Rows from block 12, named by matrix and row number. Rows with one number belong to one attention dimension. Each number is 500 + 25 x the weight over the matrix's rms, rounded and kept within 0 to 999. All counts start at 0. Numbers have three digits each.
# v: attention query, key and value (stacked) (model.blocks.12.attn.qkv.weight, 768x256, the v third), inputs 0-127
# proj: attention output (model.blocks.12.attn.proj.weight, 256x256, transposed), outputs 0-127
v.21:516549499484525514497505514503505484537485528554453532488451547532513455523536517518487496477480485491507522540479491479463506487463542496479533517495504493492485500554541553495499485500517534510562523519512490491520527480515499493483505505482470483498491482476517527458488505504505466562518515517498510522509500491522462503497545486520503492511485457522491470548521521468489467486478
proj.21:494475497475483499425481445445502559472526513502503563510522510457529530547497491472431529492523504524545513464523503514528477515523500505538510521515465494496515536462471507507468521481475469477520550517514519498480442525506507524539481486529551457489444469497518495534511519502504494492513481492471482456489475477499469500469509447587520495488516504518504509529482455497516511477436
v.22:513484483497480529513505448517487487455486441492567479497523518525513500498483483457462539535541482487474484477515515492502476521504493512499465492500524507523493508500495455517487507505523460489484525456520529494482503526517547468478515496507495522503489473484484520504530506496501523490495488492506501460473499511478529495517479561471499525494467517520485496491493488550511522482528
proj.22:526492485525485482519493560526498473471497506476461466453461478550477515500507537507549508513493515508489482485498489507507512502512500502495528501453526508507495478533497505481502463482526562487478470474445506519518528536486453494489489492474506516515486510505498512496517513511529488489505502479527502480510493517508536503497475510464510497535544494468487476493506502497493531534545
v.23:480478514487490476502483494482512487508500540505453522484487501475524499528504497486512502479471502533511518497470493485515504496472533497520478501532481480508515509499483495514506511494528501503511532513531525522533520491471481497511490482521423475485465490498524572516517485509489504506516481517488477505481517491539503527467518487509521502500509520497515490514498492452484510489503
proj.23:484490497504508513471493497485523525489539463547523475493503485516511504493483512504486502495490503490499456510522515500489498472516490495489483487467475507497479526498497487520469508498496477494474506502500473477470475502515510518484511505500558507508494489491461460523502501494511498480520481512482496514514504482522511484494509519533464492501462524521475507488508492565523503507479
v.24:510491429498509500474474487458493474519497523501517515475457489547486506444515492476465512494521490492497489540500508516497476458474484525486498558513444517515502507516517516513495480470552471501542548532513456510464521509471462440532497518501517457538516502498513495470472480516452525511485487468497526527547490470505488501504487479541518517471463487480510519515520521549526490466513
proj.24:458470500510502517513510464520498483482481515473504516550545477463489502556501528491496499518494497522520505500509498506516511523488482526501477509507484503531532498467502517481524494486477487495466459523458508476491457462507503484504505503513493489479476463508530494482551514527492546476500465483493486493521482461495455516493488500493485533512562487466503513524476501501483516534513
v.25:483474475576490509522495548532511495531468508469547507515492450527458513459508514527529511525518508500510478478490511510513506488458438510484506508497521513537485491505506448461524500478474500530457461434450491470508492489481467494478513494453497507483535482525470471486519515506522549487459494489508518524537484477476476491515465539475501528532519471488512519477499489501487479513522
proj.25:514485553488509517539506491555469468498463515476504470539504537494509475478525459543507497471527493450475488460473490511514531532503494515509547504512547506507512450521523519465519463468512513499535475496503515506495538490537435483504502497482489525527490500523523513468471478469483473535471526506496515451468500540518504537527486484469506545518556496485494504469481549449509494484572
v.26:477456424501470533494538476516529445527427511500524485498487457526481484514493488495522501502496476489494527479510508541496492492469436515473519534499528526546550459489500538501510488466520471504496513419482518480493566498551502467488498499502516522484494453525464517478495500507475517520483478482502495488532559483503493517496472509485504520494501480502480496513484492528510497479501
proj.26:488477545519485529525491509537508511494485496451472522508503530496515494442506513512470507500504476476512466490502498487539513519488504485502538511496536530526490490500508490491511488492501526513489491514500488446473441504464426501500527504497490495529494503479531478483499510500478506467488520500492513443456436550525505505484490505499508489531573478455522519498503498520479507513548
v.27:512479578489513508460542498540532521498457417460465513509510503494469482509480506473563467526464513456481521522507509498468476507493518429504508451481576491498529507490487578511523500546425448528489463454508505538493518481485519526478505511505558513472537508461479493499536506517493467467559536536484495491482458538497519496502534540474475485438530488505503499485463509557460503570509
proj.27:488534480534478493493503519492490512478511508524448530443497554497530498480532473522468480489505494492525532525499480474476492529503529522481517496502486534487457511485498512484483507535535537485552508489454493511514497495480428513497484517510463497498498497525533524510450470479544423560475552503506486465485500529508453502542513441526500493476493416505516491526501514451494490439539
v.28:489481445509472495553474519470459492490559513497558486524498485461530510478510461506484542496524502531500484467512508535519523512514458541513472514488464493497462488476482409477487502478525519480483505492497511464492481524525478489516502474492475521535466490532508495515457520496518537483418490447491519516511508472467467491506450496480497502543492511491501519475520496441526500450514
proj.28:549511529487521489526504501535509471522453494485525447527484461540464489509479519514560482508494501502475451498491514492494497473492493473500511489499522476504526471532518490508516492469490489529448483502511503503512530497527541480492510494482508522489525512470447499477520495484463548485533501505517510531503522504503580516482483556453479523534514541492467483478509511532492506558515
v.29:490468471502477468511457546468494537506543542462501520505485516500498521496481484475490520498505500516512480485517507524526517478520489524530474520471451493502480499510520477504519480500469512495446493532470497524528444520493494521518503488490519503496487507525507531510476490515473520473475513442498488483499481464480474511463473513544496472511516514492493498491492506508545507475497
proj.29:530515513475520483510502456520501467496490474524520463535527454495492488522489518515560484509497492494490512503487506494494491486497466485479483478526507473493486491503500460467533502494483472495471472506516518497477521484511538492504513493477501495485521491483483503483542488497507500521526487498514492528527520491509532519517481545478477529523497516497488494489528496508514515518510
v.30:470458443515511481487512534485511526506483504458517499488490473496480521450500474464507484532513502504510473531522511507529506487504460502470492520482461520500499528498507507494504488475502487509492487530453488484507493512454467491522493507511554475519524526527488471486480488515480518476504500453508514531525492466475496501516484474510480493459503503482525524497491494540503498490502
proj.30:476512510506505517531512467517503453510483503482485500547540501502486477530492532518545489503504490497488523509481493511508517523471485518510495479527514512515495481489512498485536500533493505526496462511491503510483481455505496488473505505494451499497517484502517522480517496518481517515502478496508500523491504498505466513517492522454490543524546471462506497484489525509500515515527
v.31:510512545519517500493505522515509474519468512529438519505483489519501465530534529524533474499477493491517519527465488490474519502463524482474548492530544514492480486528519554482481503504488516519537509493516503484500545468535501490494485506485483478489484501466492496492504490495509470542534498555486503481501501506514485504485561491479512524522490479518495495529531515484472483526489
proj.31:484485499493495505444483486469489559486529511490510548481501533469516510484517457476431537480526497491518500474514501499500503496524528506538514505510483509513510532481492504502470498509499486482535539506506494493493471501504483529516503497518533490502468488501532487513468504486509473500478511513479504474477490513512459496482516452567526480476490485524501519526479488483510482469474
v.32:487499476491484457486494485460513526495520523494511498496482472494504510514503520504513500511509503530514482514484484521518495493473486520491514481495496512476478520458460478501527504502509509496480516512506502525518506540478479506507483495491515455498511495507473538544504484486486530490549462479485473513507477455530494510482508490498499501454502503471511488501479490522476510512504
proj.32:489534515519480512511513535531503505519450483456481464504509524511498509520475530513531503502490497474495510524519518482482482488493528476487486483461494487532491475519502580504521494496473475501482512465457477509507493488512518477481521532505533584504487523504497483501530533514478529519486537510535542468501517516503500483500466533525490519485540489563471485482482554520539467507509
v.33:481516509501488496501516523487517517477454502513500505495511482501506501511476492488521475511461487517491490505528505501514509504493504493476513457495515516480517489502478502541515504499510514532503492509501470496525493454454509490517500491498452485514520516516502528505513487487509502506544484516501485498475490486501485490488500522507488501470489508485507480496500503515522508510512
proj.33:484479502508503533498508488489491481506500471486523488506514475510520493498518530499501483489509512500524543507486494496477495513490494507502487509511489475517475510502507532508502507513480485501501516512498505494505513475508504506491487527492508503511498476511498492511522508510529507494485524498484492511516505519486493489518496496517475501508522480536488477477488505471488518507523
v.34:476517502505542488484487522465495506488500486488515472496507493519470506494518482484513532501504519475493526457473499488469504491542533450501517455506496505515497513497516485493515503523436495485483513482467476493525504521497527477498519540499475516474521522452528496459500533501480490498475528512498505504486502511473481493471523518482527497495579512466461515502532511532484509542513
proj.34:513479500507499501501492509511513496478481530503522500524542492505473488517503509512534467499492488498514514491523506522513509491506446505512491524464565493476485481506498473497510482532496539500511468491495438468568493557476532518493494461493496504513411506500533441496513473514511517481546482499502479516498492502526450502516504452504502492530485506512507458520540537513501499489494
v.35:531466501501515528497538470531468461519504514487509474504511512503500499524508520527511489492513468511509508491498486491482483497482466496529484552544505479541514502539520510504479502470518531484492461480492539540460521501557477504478497500502535530507489481513492512506521504513506518498515484495481507507489514508515545522535481500487488513546507495511508509501447497451480486490484
proj.35:523479494494520487510485511523512537480498445517485519511480496487490498478485474478485504508482490476465454489500520506513521496517498511455525486519491531507493514488502485501487506472523481516484524503533478485461520464514483472523502472519501467511540556480458519492473511479463485500465478516504497467468511473514537495472515507511516504491489512455521536510530464547460490473502
v.36:529488494493477521481501504512492505499462505532478493479483500496503498496469500508521474486493509494489485491526494505472512494510489536427521490477494487495523501505493552519544493480539528497529505508470466528530508508504514522509497482502511508500570501528506489496489481464504509502517504475497504502566471467482505507523471453546449433508505486526494494532498504517503491502519
proj.36:460529512518491496484503503497504509487471486458474505534502464483500502505497498503483514510505495474538558510484470505490453505483526476530490485529465477503480536486505554489482529535475463484529485535486524509515478485477532472509486537511500527511492505496505480525558530514481518509484502502482503493466500512516462506508491521531500553462502490491463482482514483487503540517500
v.37:475496534524528539542509524521479487505470497491522495520528499496476481501505490505472504525509481486526488507510499478528512492502506504497499519481512485521532464535537486484481496519507515498492488504499491485470481476487516499508512500509493508467469502568506504456499478497521473527481536523506536475470503564494497484504494543496488511550517497548494517500511521445497486479484
proj.37:488469482471543489506485464461449494467553482516530533455475517540546501467567490469493523521506532507463507488456486525504507532510466526507504521538496550489484527499494426496484487496502494489528497489545560499469527472492462498517470495475449417498548473492496533493473482519530447517487452508471468525525491471514504499470538478464512456529471487439562523495508460504476529494515
v.38:534495524471468479459504521490499488490509497478466490509520498473539487556490513469500501510514507502540499471530530500477479514518514469557516478481521531521525518500493509524512496507453528485498498491514481544510506480498454530504513484522488471485468534448463522475538523464469471485473472517488534522480481453512510495456514475532510502552537483456522487551520508519504494541487
proj.38:511461489498493530531488511521516540476513464536520521511518466505517490459485473503516527502508495511450505492519511499516514496501525487470507506545510485501453491495512508521471494516520497517504535518528455502533531502521562506533475466506493493561522520471448506487486497500519472464521499486492481524503530544518499515535489481486532482453458502489499479504543498500453490452519
v.39:483475512535495527518522506524488471502469489497517496524515495499503462503493489517508498530503490527529494500526485481512506497516493507474501528491508487509513464533532486484487489514497504494495473507485493482463475454482522477488519507502491517480492524568494496484487492518514490529485531527509529498492520544481503492511490535489494507532485496545508491500503515459511476471493
proj.39:475466487463538496506488455466442495473539485492524524459477508545534506458561467473477530512505527490468504492451491515516519523512485519522516527542496540503506519484486445504492501489496487502519504491540576505468531477485458503514469489467469437488550459498495539493492479507537444516488477511474476508520477471505511497471530490467515482508470485446543540489485450472492525500510
v.40:495509471479490494527521472515504511506510512505479498477478496503521521488462519472481485500490515514464487539525498505489481490483481488489487495494485501497505515439446516533533515474502517497490479525505491532524512522481490504480486496500489477506530487472498515534527491481491504467541481483500490484526513475530522502500523465511503492472488485498473469504501471538481519531481
proj.40:505531494519477509498501518533510499526499496482479457522513484477468491528479510523521507485497464495537486515502501466487495455488550510487482466481495472546522508521510553516514511513491469509498534485447447486528427509493537497492534518511549562502495507506506471493515510494489517511476534513508538500474531512479502504516462540513490516484516498518462510496477524492503438516509
v.41:509495519515539539507515506501480499505469485512513504507524516500472490493525476494499492507515476492513498480501510479507503500533495487513493498505509485504524485577562492489492479510509498506512486469501518479483500471510506513510523515516506547487487502527502490446497505483475494531481553506514536490467531555482526498534498533504497508544515494518487520495512534465502477466480
proj.41:485489504471521482510489485486498483457534508532520547496516485532530499489524492498490491501499524525478498481478496531531504537505487509522525521530508531455488533479493444498469518511508509489502507527561543503479514490499496479504464479482437410491515479469503525504486504506510477496523444497486455501494485480527485494489539476458524490524492512443535487496514461488459572489502
v.42:526480520545481485531463514541514509523512518474500502526517471468528499504489506540497484474475509525491505502521494506508514527469487532503479545488471491492502472485502492478473507488470503517527489496508507491448492463534503520507497509488491498521448510529524499527504496487452496534483504513505474478485480497476466485512541473494503466515485467556542511520446505508553485481469
proj.42:527537518472497515480511471517502493519522540519469516499450491484509506448507476507507513498494511521494489544479474453491490499493560484482505491538489496504533541515506490496500518492532495513500511492492538551445481493457491542509502503483490517477558460504472543499506483481510477521480531521518516499517503522476547481508495536491524518469493505482481496489497485470475482499514
v.43:476496476500505469483504486471496519504502522484494497484489473468526513503481510510500481495521520494508495503492488522523495493497485516491503512504490531478509515446471495519526493517526515501493516518501480531554499531481484528500502484501527442485509525503488522515505477514494504482532482481502482476520483450538490516483492487517478514462493500469477489522495494523487511538501
proj.43:478548515522483529520504527500497516508452480468502490501502530504503512526485515494518519509495496494501513521503508496490469513481536492483487480478491488517479488515494575509510492509464465500507515487475486510536437510495542471492514529505518556524484523498500488503529515519497522512498528502510543496497507507499466492503473529497498522455510477568483490486485544508536472485505
v.44:503469505549505502511489512468511503487504504502538476527488479481483496548486502500524477508525477527519502476526499499544510504486489497517536499492496496520505476510504508482495490476478508497495510490514519504483486489519502476517508498504512472500474513536481529506471511496493512492478488498504502523462448475502502492498501513521495513518526513490516520509493503470493467491487
proj.44:501493498503523495503489500512506535493472464466520538484472514503511500449510504486516511512496523498466508523494515526485489509504471493476543510545516517482484474495482473539485477492501496519482493464521502511492512443497511492502483495489505491532516508454467508500501507534516492479511511491501490474511505524481505494482509484514502495485493465501523501483466501527456528493520
v.45:489457500505491505512505535504446539467509492518501445492516501441551498503483487518530481499522518505532508491532500500477516515531481526529507516496481498507548491481494529506459497496500508476514467479512505482531481518546448548513497471491534468476462515469494562525500500471479493498500482471490490495501488478482503503498480517518476522518498501487541507518491498496519497523500
proj.45:537498514522508525529487487529497523500455479511495504509439529512531522483505462460493539491503494492471498475486514505514456502495530502477514485580512505471456486500488506548468487506517479509513510514554495561514471514499520489510506493499455516577540536506457510489486486511507477491485500512517503490479490523506488503492484501496525506475456466542519500491507498521486505466525
v.46:535483507542486535504489499538530464504496551477511507530498501486503485510490512541509484469506486541500504525513507498532490508489481522514521539506503486540517469519521506481467496487497524505488464485511521529434520487529493505498500513476506510499472469522490520524508481515503505509514489502494496508491486497483492486517491517492494500519488481557528521519427509482503483471490
proj.46:502483533482510487496496503511492529496507465509467552472459505503525498450507513463504513513489512490486522500492496493490486515506516462465502497532466514495521556504498488526495508474520470509517531464518522522458510455495497512514486497500490486498563532481454559502485534479492478519455480514522500478494531479471548485484515518510510499489495484459513504480518471498472510492501
v.47:519504522477519502475504491465501497493529498503509504478507528497489493549512513465499509507531498529529527472513507468485481518529510442562538461534539522499520516530508495523477498502465518489471499487547565536480497497513455548486519507521517512501491505464485529461489519486464494474499490510501534514468502507517507501504545492514530509523543530449498520509474508475465481514475
proj.47:508503474501494506510495535531544506493518485536514513494538482501504473491480502505537484486495491519449483506504514521521504499500513484479503522506523507475472523496498458545480510524516503515480510471538436482521510490498549471520484490506470459509507511472480492509472518499486489472539470491499481517460519504512491490517499474480508479514490505485521490506538507512445528480516
v.48:494493479492518492483502523480504535501482495521468502495472490472506493496485481495498471499526518481502501484515508511478504492523498495460521464499500490481516529501509548497566507531513521499527491534482465520567493535469493530529512518528517507495593509489518505483499490495500512473531497485510487530560500479498530499527508475524462479459499494481459490535519512531500500504520
proj.48:432542496515490518485509484476492489480483508453512531504543486526497503538511517513507497495482502505540539542476483511513485485480535502518485509498497502498476507489492521499512532549461467502519486507496491477503450482463559470505482542515488498516443495503532453519543508551526503513512498502481507494495490500523445519525499517516509522503487475513503494492505515460531515490485
v.49:506508497514474526544483487523505502507485478521483506493525505500524479473497502520484511494477516510462505515498494494488512514484502513452484519492484516482473474512496516473490494512499476511507490515485503457467489467506534524520507519470517567530512504537523491510482468490464504509509521525502484470522495493459512494552517509487502485455457502535517483478489502517533488469487
proj.49:529518495492504455473518459531494463508517564493467481520488452493484505498517474523496471469492507512517501504478483478501509495496556509540514483493492504487538554510504485494523531496515508520499500500473515520468497483473452507485519513493490484460521452525529521496499509483488478530492507511513495489502484494495509474495500527496506520519524501470454525498442469460499514541513
v.50:480488509538515514536497506506506480514463508487520512527529490517495487509491482524486495525491491520515492514523505498525513518470496511483506524473506493538506453518519487490516502517494508506479504514483499484464504447474509464500503488486481495488481511547523499490496475507491479523497522533513504492486520506486495478501520533508508512524497494526505496504516520477519470465493
proj.50:473486491459532504499502463487451487469570511501523529464479484544536501438559479483495535506511536499488494501452481489504522504520502488527504523531501526492504525511494422481484499484488503510513499486522572494462523464483472533508481498483486446492541469484485525487500494514569459524490496506487495505521479505502523497491525497473507483516486487458532520484493463447486521500510
v.51:522513466498507565513523468530463451509498493482502475458485536509485506440509509474458525493534467473452496485482481492461494487494468524448446547506513489540448488519521504477492496481514511485475463495463505465502537509521490475465505528471516535517567456540524453449525499487499509515495519490489529498541544502470499505509471482504531501498489496499443507492532509474503492468509
proj.51:522500507496487443504480484492498504468493519499513498536516462471432474532495491529495485508506469483519473458512511488519510497515486529541520491454512515511554509501518497472503503479518492506510507546491468487508484499492485484509508467511540465487437534463549528489504505494459502536491458506503484476458469460542479512493511525499493513527530543449497520531477483511506506507508
v.52:535494517520496545508480493518517465521499512475501510515487521514472489504507489499494505486494484513490510506498499481506503516499520502502494529489498487526481483533526477476469509472482505506508497459507529479462515486526521484498489520496478550511467480525498471491490509512531504532481504525494533522484505529465515484525486528485510494530494498549496505493467510458496478458467
proj.52:517452504488513452469502504505504505509530500521485525478475504497499485489503500488490483499494503499475506489504496504489513509512454482503522500503475522493533512502514476500504494476525522508486488485504511506447555460509457517500495488494493461466546496491490522493456513493468491502455478500506480481501500482480530490471525494514493476529509505438521522508505473515476519511502
v.53:498517515511516501514459509498509491506512532511479531512539497490481497474525494521467513500493506488528531490459498479486497505512512458531482490526496463481503505502508442469479500541461474497508483523510522451480476483460488510517510513518486528505487497454516489500511514509508490481503527503500503508495515553492515486516543529449518541522490479514490515466517493476499501489474
proj.53:516496494502494505476517470494505483510532556538494532481495543490477504527509509488495470481462503536496469519501495505508539507497467532474489513487525532482522497501498474524506498497522548520517463458493491476495479519505463534477504470506473485462465484573527482501449465503513497497502477500497482497526476455483498487506517466485505471539482489486526510524498497494473476498475
v.54:552509523456473481451509493488502485485497512537467534474485516500490493537493499485501483479509502512506495485503507485492484505545524485526536457506538516494499515528495546527527499500501548501512495502499507540546502518515474552500492473517519525508529496448496525481500509478504485495515478492494515505504510508529483504480496466512495461516533487504500506534470496492458512533503
proj.54:488482507520477503480492556499535529509514461519486510488541485485510493508467533494525500503496480493492540497508495515497467499469511449477464501487470477483460540496516522514488504560495479486537489509506436486548525518514563491525485517514474507508499533469474471520498530499467501473497481491492492541478529512535484519515489488512516498474479502476511455504569506547483505496494
v.55:489508486480509473463512482479500526489508515531465500479467489468532519503511523501511498509486507494509486501489500511496502500509510463492520457519507509465509518497478477507522507522529498519510501524484483502529509547461466534519492497519498510491544510482498505514510491477521516482550468507493474502515498497542529491527531486455497499484473508492508490496513490524477502519495
proj.55:458544495506490529498535502477498493530489514481497475488549547539495511544487527507474468497483507518501490545489487497495499481477512507494445522462483494523488493509501547510529532512478508494500484496494485479499518510504525467491497544522501519475481464537525465514515507516489528522519513498486520506515499490512504505504491502499487504510533495549492489488497520490530487509484
v.56:512500500464482498528520496534509495461499485512507527491536505509483499529469512469466475508504513521498501499512505492510489512504509491505505487511531506502512506498472527517503501479503531514514509529520508498524495486511497520493493459501513485505507495498494518501514492468488495499530489500501487464463483482523506492501500479537511476494532505503491491509487495485478512513495
proj.56:495521489505495513498501529493516494528551456512501483491520472511538483498491539500515520489511494510496488508493499500497467497489558489500496498498459486497499546518509501534501499509496469500486515505524499491520491502505531505516498525498503472510530502460457526506501519499516486486488502488492516536480544526490514506513482544474496491479496507508488481478492490506453502522508
v.57:484519470484495455475498476479485508481531491489524487479468496495501512494487522487506506500500520503518497506481509508499483492491483498526501462517502499479478519469484484530526519522517482497489518539490494521522493539483485494505505507516515448510510506451477514509510507517501519463525471477481489496513484479557499521482487480495498506469509499450487494507501492532464510548513
proj.57:515512507533467519520502545521518509513441494473492460516530519473476504540469511500532498507501473479513486504524508498490496491488496524467490491456515491536499474498496562511527488497476494493502493475457435509548466523503532479483526500502517568506459528534513473502512489504476535502496515509514531498509509490493462503509466508503492514484513494560490499500489554518529455491509
v.58:440520472473530486489527517508475496498471496493500500450494514522517501488504517432467504505516495470464487524512505496499469490504495502459491492491516510512514511487517545505554492508503514497470511545474459538540513498480464480485524510498518444481552517471518479457533488497442485482511511490502506479560542471513487508475506484546523474469522484462461497524549514520502508507522
proj.58:483545494491474496517492512515511486444518481506526489544566423505487492514503492535528509512526487487535503477508501484502496487510552497524494491476523489521492519509508494483481510523478479488488517526491489476568451526480576492517490487502528477527437520464513486494539517495553477510532476511491508516479515516550460511540487489464499510498519530506472482509511507471490501494493
v.59:491520473480495480503504491485513492483512489495490484488500491483516505511485504502514506518481541482471469517503503529518498505478504533458495496468483532495498490457461518528520515473505504501522509522488468513539522521485511489487476504486504488506520511504485494515502495490525509499512467484488484488522508459503474492481508474484480469474498521493496486510515491534510494516519
proj.59:500511499509496506501515494484489512521463507460506459515490505512492507506491507516502499498510496505542490509502491480499487484491518503529493481479513468519521461515502557476511509499476487497498515521468489507510493530490503492492517536508553561514483501498515486502536502499481534502519544490507524501501492522504518513505469534516490524469534515534450497485471521501550478526511
v.60:492475494508505486485490467463478480491554558480532480522462523476524490505539508535522526481534476499538491490487492508485507486492478484591527525525512502487518500497537447456469501520479503465507500467538536492437516534557431511532502521511512458500454481501497530466508525515465496503506466487495503521480458514529502504475504500477519525525508505491536538494463512465497477497490
proj.60:543529537506501507547502532518504537494448481519510540465484558500504510498495516481513498511487502514440473495537509510508464506498477496427499544511517517469504464495482476534481489465550495493497505462526490527506531503510533477526489462509464486495480545489461517504484503498500515519520474513505494484529527477527520502462513467486523495512496494537553476538540513562472493454481
v.61:549519536461460487484509492549508462504496505532435521513494512489495494538476491528529478485464500500488498474531505496480514513513519478497512459491511508488531501526469521509545496489514533517522462509494508510500505477527505552488484471516510565516517492483512505551506508500507502516518473531509497501469525508481537502556520468477493486497491496532507492512462497540522501504467
proj.61:513460493502494502470518473488510500532527505530481518493497458512504490480476504487470495487477505544510518524481479476508510500468514500507463490508471486484486544496515495502513525505501502526547517509504470486468539485498507529530504513524479495503527465509474510512489501497488502477474505487483495518515500506479533506504505536530527503454461496451479497491532472482508488522496
v.62:522476464512505519487511495494442484490527490525512439499468521464481518526499458549534502453535498458488481431505493516460493469522450531509492552503455483522529473498512520480483502503521509447528461467455502514531508559568509541484511489508566542496522502522518492489490485494496504538465489439507490497540514485477517523525453494515488500483520532462469506497451480513543515486495
proj.62:535508516516504496497495469507508546511407509472497541534461533458478494509491491437470496517473478490513518494509488512532463516486498522507512480529533520444504487488485519528492508507507478504548509520520461513510447529461513460509514504519470520527464532477533486504544485506454531483510506500499506478454439505499452508456496506542514533469469472515512520537506503542508504481487
v.63:511509515514523475475463480502533510520482518508484523521523468527473509483523471506464522472469495507505504513486504496505485508505539466505505467519512503464478483516487466497516498531465469531499505502501483505476500490462530521532491510510488555492470526491508466513483503492512495483503524533494502493498499562515505475501516525479534495489478474518479488464496502521505518505483
proj.63:498518497491505485478516493510511477521531545508465504487516525474475497511499510503489468493476511494505535518502482499471521505488481494511462492471501496517519533503511496481534500502508541501518470475444510462528512497493473538482507492490479496441480461545541474496499485479484496491483505508503494515517499473477513489511518467501474483511504505485493500531506498471504500509460
v.64:503555529502515491471465495489501533492521540518439532507509505500510461548519509526524483458511506510553538509451478468473513520524585462506571474497552464460418501514507527480491493542503553517523551494516501492510485531522500566539492474514499473481514516494538473513466475499520436524487535520495477499447485577492455486485577501549515501498518470523520497498531500422502492460469
proj.64:499455496516502493515504547502504449502483516489524453473497455513484516451523502511514505560528502499467436470529512516561489477495429553487504536464432532527585494510506476519516478468521460519497447514502423517511491489483510433462515500476479526516473511510504517494501532501537548482521518488503504528580512448536492493484491507438514496514529510470464491470494522562516477484536
v.65:502473503530556534500496496457476525536501478449488509490524510550469507461505488433462458574494505531446511532553515473491550480473521488442506505532445517469412504565506537509454479533483503500509539531487535537475594484554443481462496481536494449530542509491533452468491502498522550510520554534498503517504494572494523479534499464547466476432456514572584564518487534451480492534472
proj.65:512520535461471481516499487585521487436569479549472451504518390444519482498499518543620496462533494465471474456455492516520463515524414472557497534458513479572599493489514472490536484492518488526481473451504517414469493502468510526537525522483509547461465516474454512502564554474492491449482462490503501433428537446471491524524501541446533509548545521467454498490503488538484490458532
v.66:501545516487520523394447497434492531512527494488482502489529485525501458526489501463488474500538504483519556480506481490466492518517540474505599498478517497495452507527495569484470497533504485493518564497528501478482540528513473483514501517507581443464548505491530449486472520492502437515516562543492469506482501523528461457519571456542529490491509502517506511532502495459536509477506
proj.66:478454489515506490564508480536489438459486515480560502499510455493509479443533473526582509529517476483503461503485497509535516474476429583501473509515511530537555439500513447538514488484507491518474486462474482497532494466499520447519509502496442514532489518526492568489546486516499522475494485480505521481532509477505476515477489538411498516503521472496496509439505536534475458468540
v.67:553511571492504518496500490512499522468536522488503490492539470511470480518505504495533533501518515510501445440443495481482514513532541471587522456508604491502547497502485499495491511510455489534496524492563497515530475547540503520490484454487510491471510470448472521492495516493529430482492561578468504492431493508521522515464518549453525524573526544466444503486460493466441488594488
proj.67:463498519482501517528489470451502508532501506509581550555453582490509534487507512518415479511481513490523500519511509492514489519475484514409471536523453493419447485523492511502479513493515493502495469561497476490499459521426559450539504510489434490547452528528526536515526533501525524528499518470533501507591464519577491445461510515522501525505526483486540454482547493549570553390491
v.68:507482521509516541521511493492527478494445500478499505473512514532510440507512499479467491542492512495487506515505502476528532523521511456480516535523520525590484508536521485509432491539490461543501525444497568445482562523536505462501487498490497494453467473511548502465470520449467471550521526590494488469454490539496506478527565512505530494539507489515553519496464539473470490493485
proj.68:545542529477497489535493472504494498453552474579475530458515449525503550537499517506553473514518495531502487484484506498510480500508446514481499509485487504456548445481504502480485477488508535482495506570529524493467457487492468508506483487501494448519510535528479527513528504515537509477479473471502499485452478483507533529488494494448461469541516546489514486509523501512535515444541
v.69:468538545530522503487490482529507492501522511554500555489516487518525456575477510535489480435523514500516543466454478473497495531527523452491530452485583466480440454516507512495523524515498519514498565474542534454503513546505489524574511485498504506463459491463504499491463485480528435535507526515480464481463521554501487492501574552506525460519521514537462467484515499477518504493478
proj.69:492470462501504503502514512474508460518514511470482471478503475483476516455516500473523535577532498508490467521524525524533486472497481532524486531498423512542553529496490471511477479485501468517509445486479470529506465477508528467430495507493501496551501507537525530495529531544522583454511493483506520553547521464502504489474474468477510533502497491462534524492506522510485484465528
v.70:536482456504514508521502515528472478504447461493541443497490518514452526471508487482539486521510480514489473489504507523504517487500450522516474506499542538539534491486515450472560497466498486472461420523472497466473514489496495475453511519470474520506540466530486513482510498545511572452480491507509505511556496468486508507522460528463472523507467546496485513461506514530481505472531
proj.70:503529501506499477508489447499523538503539498519486522494467500454515499518493509487443486452491488535507571535478487489460481520493528490457479492525477479475447542507504536518523515546534497510509578504508523531522497476494532522527506482539520474463478510498512504509469489454461452525491481499505516464466484520449476507517519482589512455446472458544524551565465484445515495508458
v.71:523515539458506527453472512436486514516529490494420488499495504519507511455530485478441520553452485508466490531527495509453520475450570529508535510512405544446508545528515551510410482496526511498584506525516450507506540490556470505491470510487559441557549535498486512501489499545525501543503500514498512544523547477498518520465487434473519497469439489503529510528516501500503494520549
proj.71:531478507506479489509501522537484508474462510451577500537512536472474458493497507501517491458496484450526498447486484491529518509511431515493496488509585493494531415505501484558576516501496487481454474500469506486537509515461511508552532509502438545505519510453498482500513480463466437510504523483492493463470428517512482532484503539459493532550560495504458470443458479513522473483443
v.72:467483546457476474489554510523530520508539521524438506507548458513507534515445447486529484511496505441511477518481514469474511495520526452536560436505536456439523483485464490507489516542501552515529480455554474522579529484546530569495507489523511533463525515459490478507494483505507451521561546496499504478440510615501583534515487600454500441493510491465493500493426490473465516605536
proj.72:491500452519484555511475491435498497512473509500573529520518507494473515480506558520475532526470500550505477460525515540528520526491489497513468503523488495519542523510490493497454514451481475498481472502520501477449460538519506481516493525476568487572419541487511531506551570477495538466499446508495489548564507467535521467450495488439527548517489574484454473466563488585504530473486
v.73:518470472526496520546508523527479487488466524484527477531486528480479514472533480513492526543487504530494442524499494510532526476484490569464417560515467513515495483528533442518520481462496498506514436504441523528509479492459505451471494494490447526555512477552485529467522477524517597468489460490516508532532474450485520493505441487484462539499464493503548514503523513509489482464487
proj.73:540518578489497467465498485527523535484507463556449479466480480515516522529488534501495453455493508502495528488495485469492455528518492423509529492464500493471490545488503567484524509510497526487510536553536495477471527505491480549519514500496505494439517506445496465520442511459496432550495545512519494433435482535509497497516530486574514441508534515515470485560491470473531510533496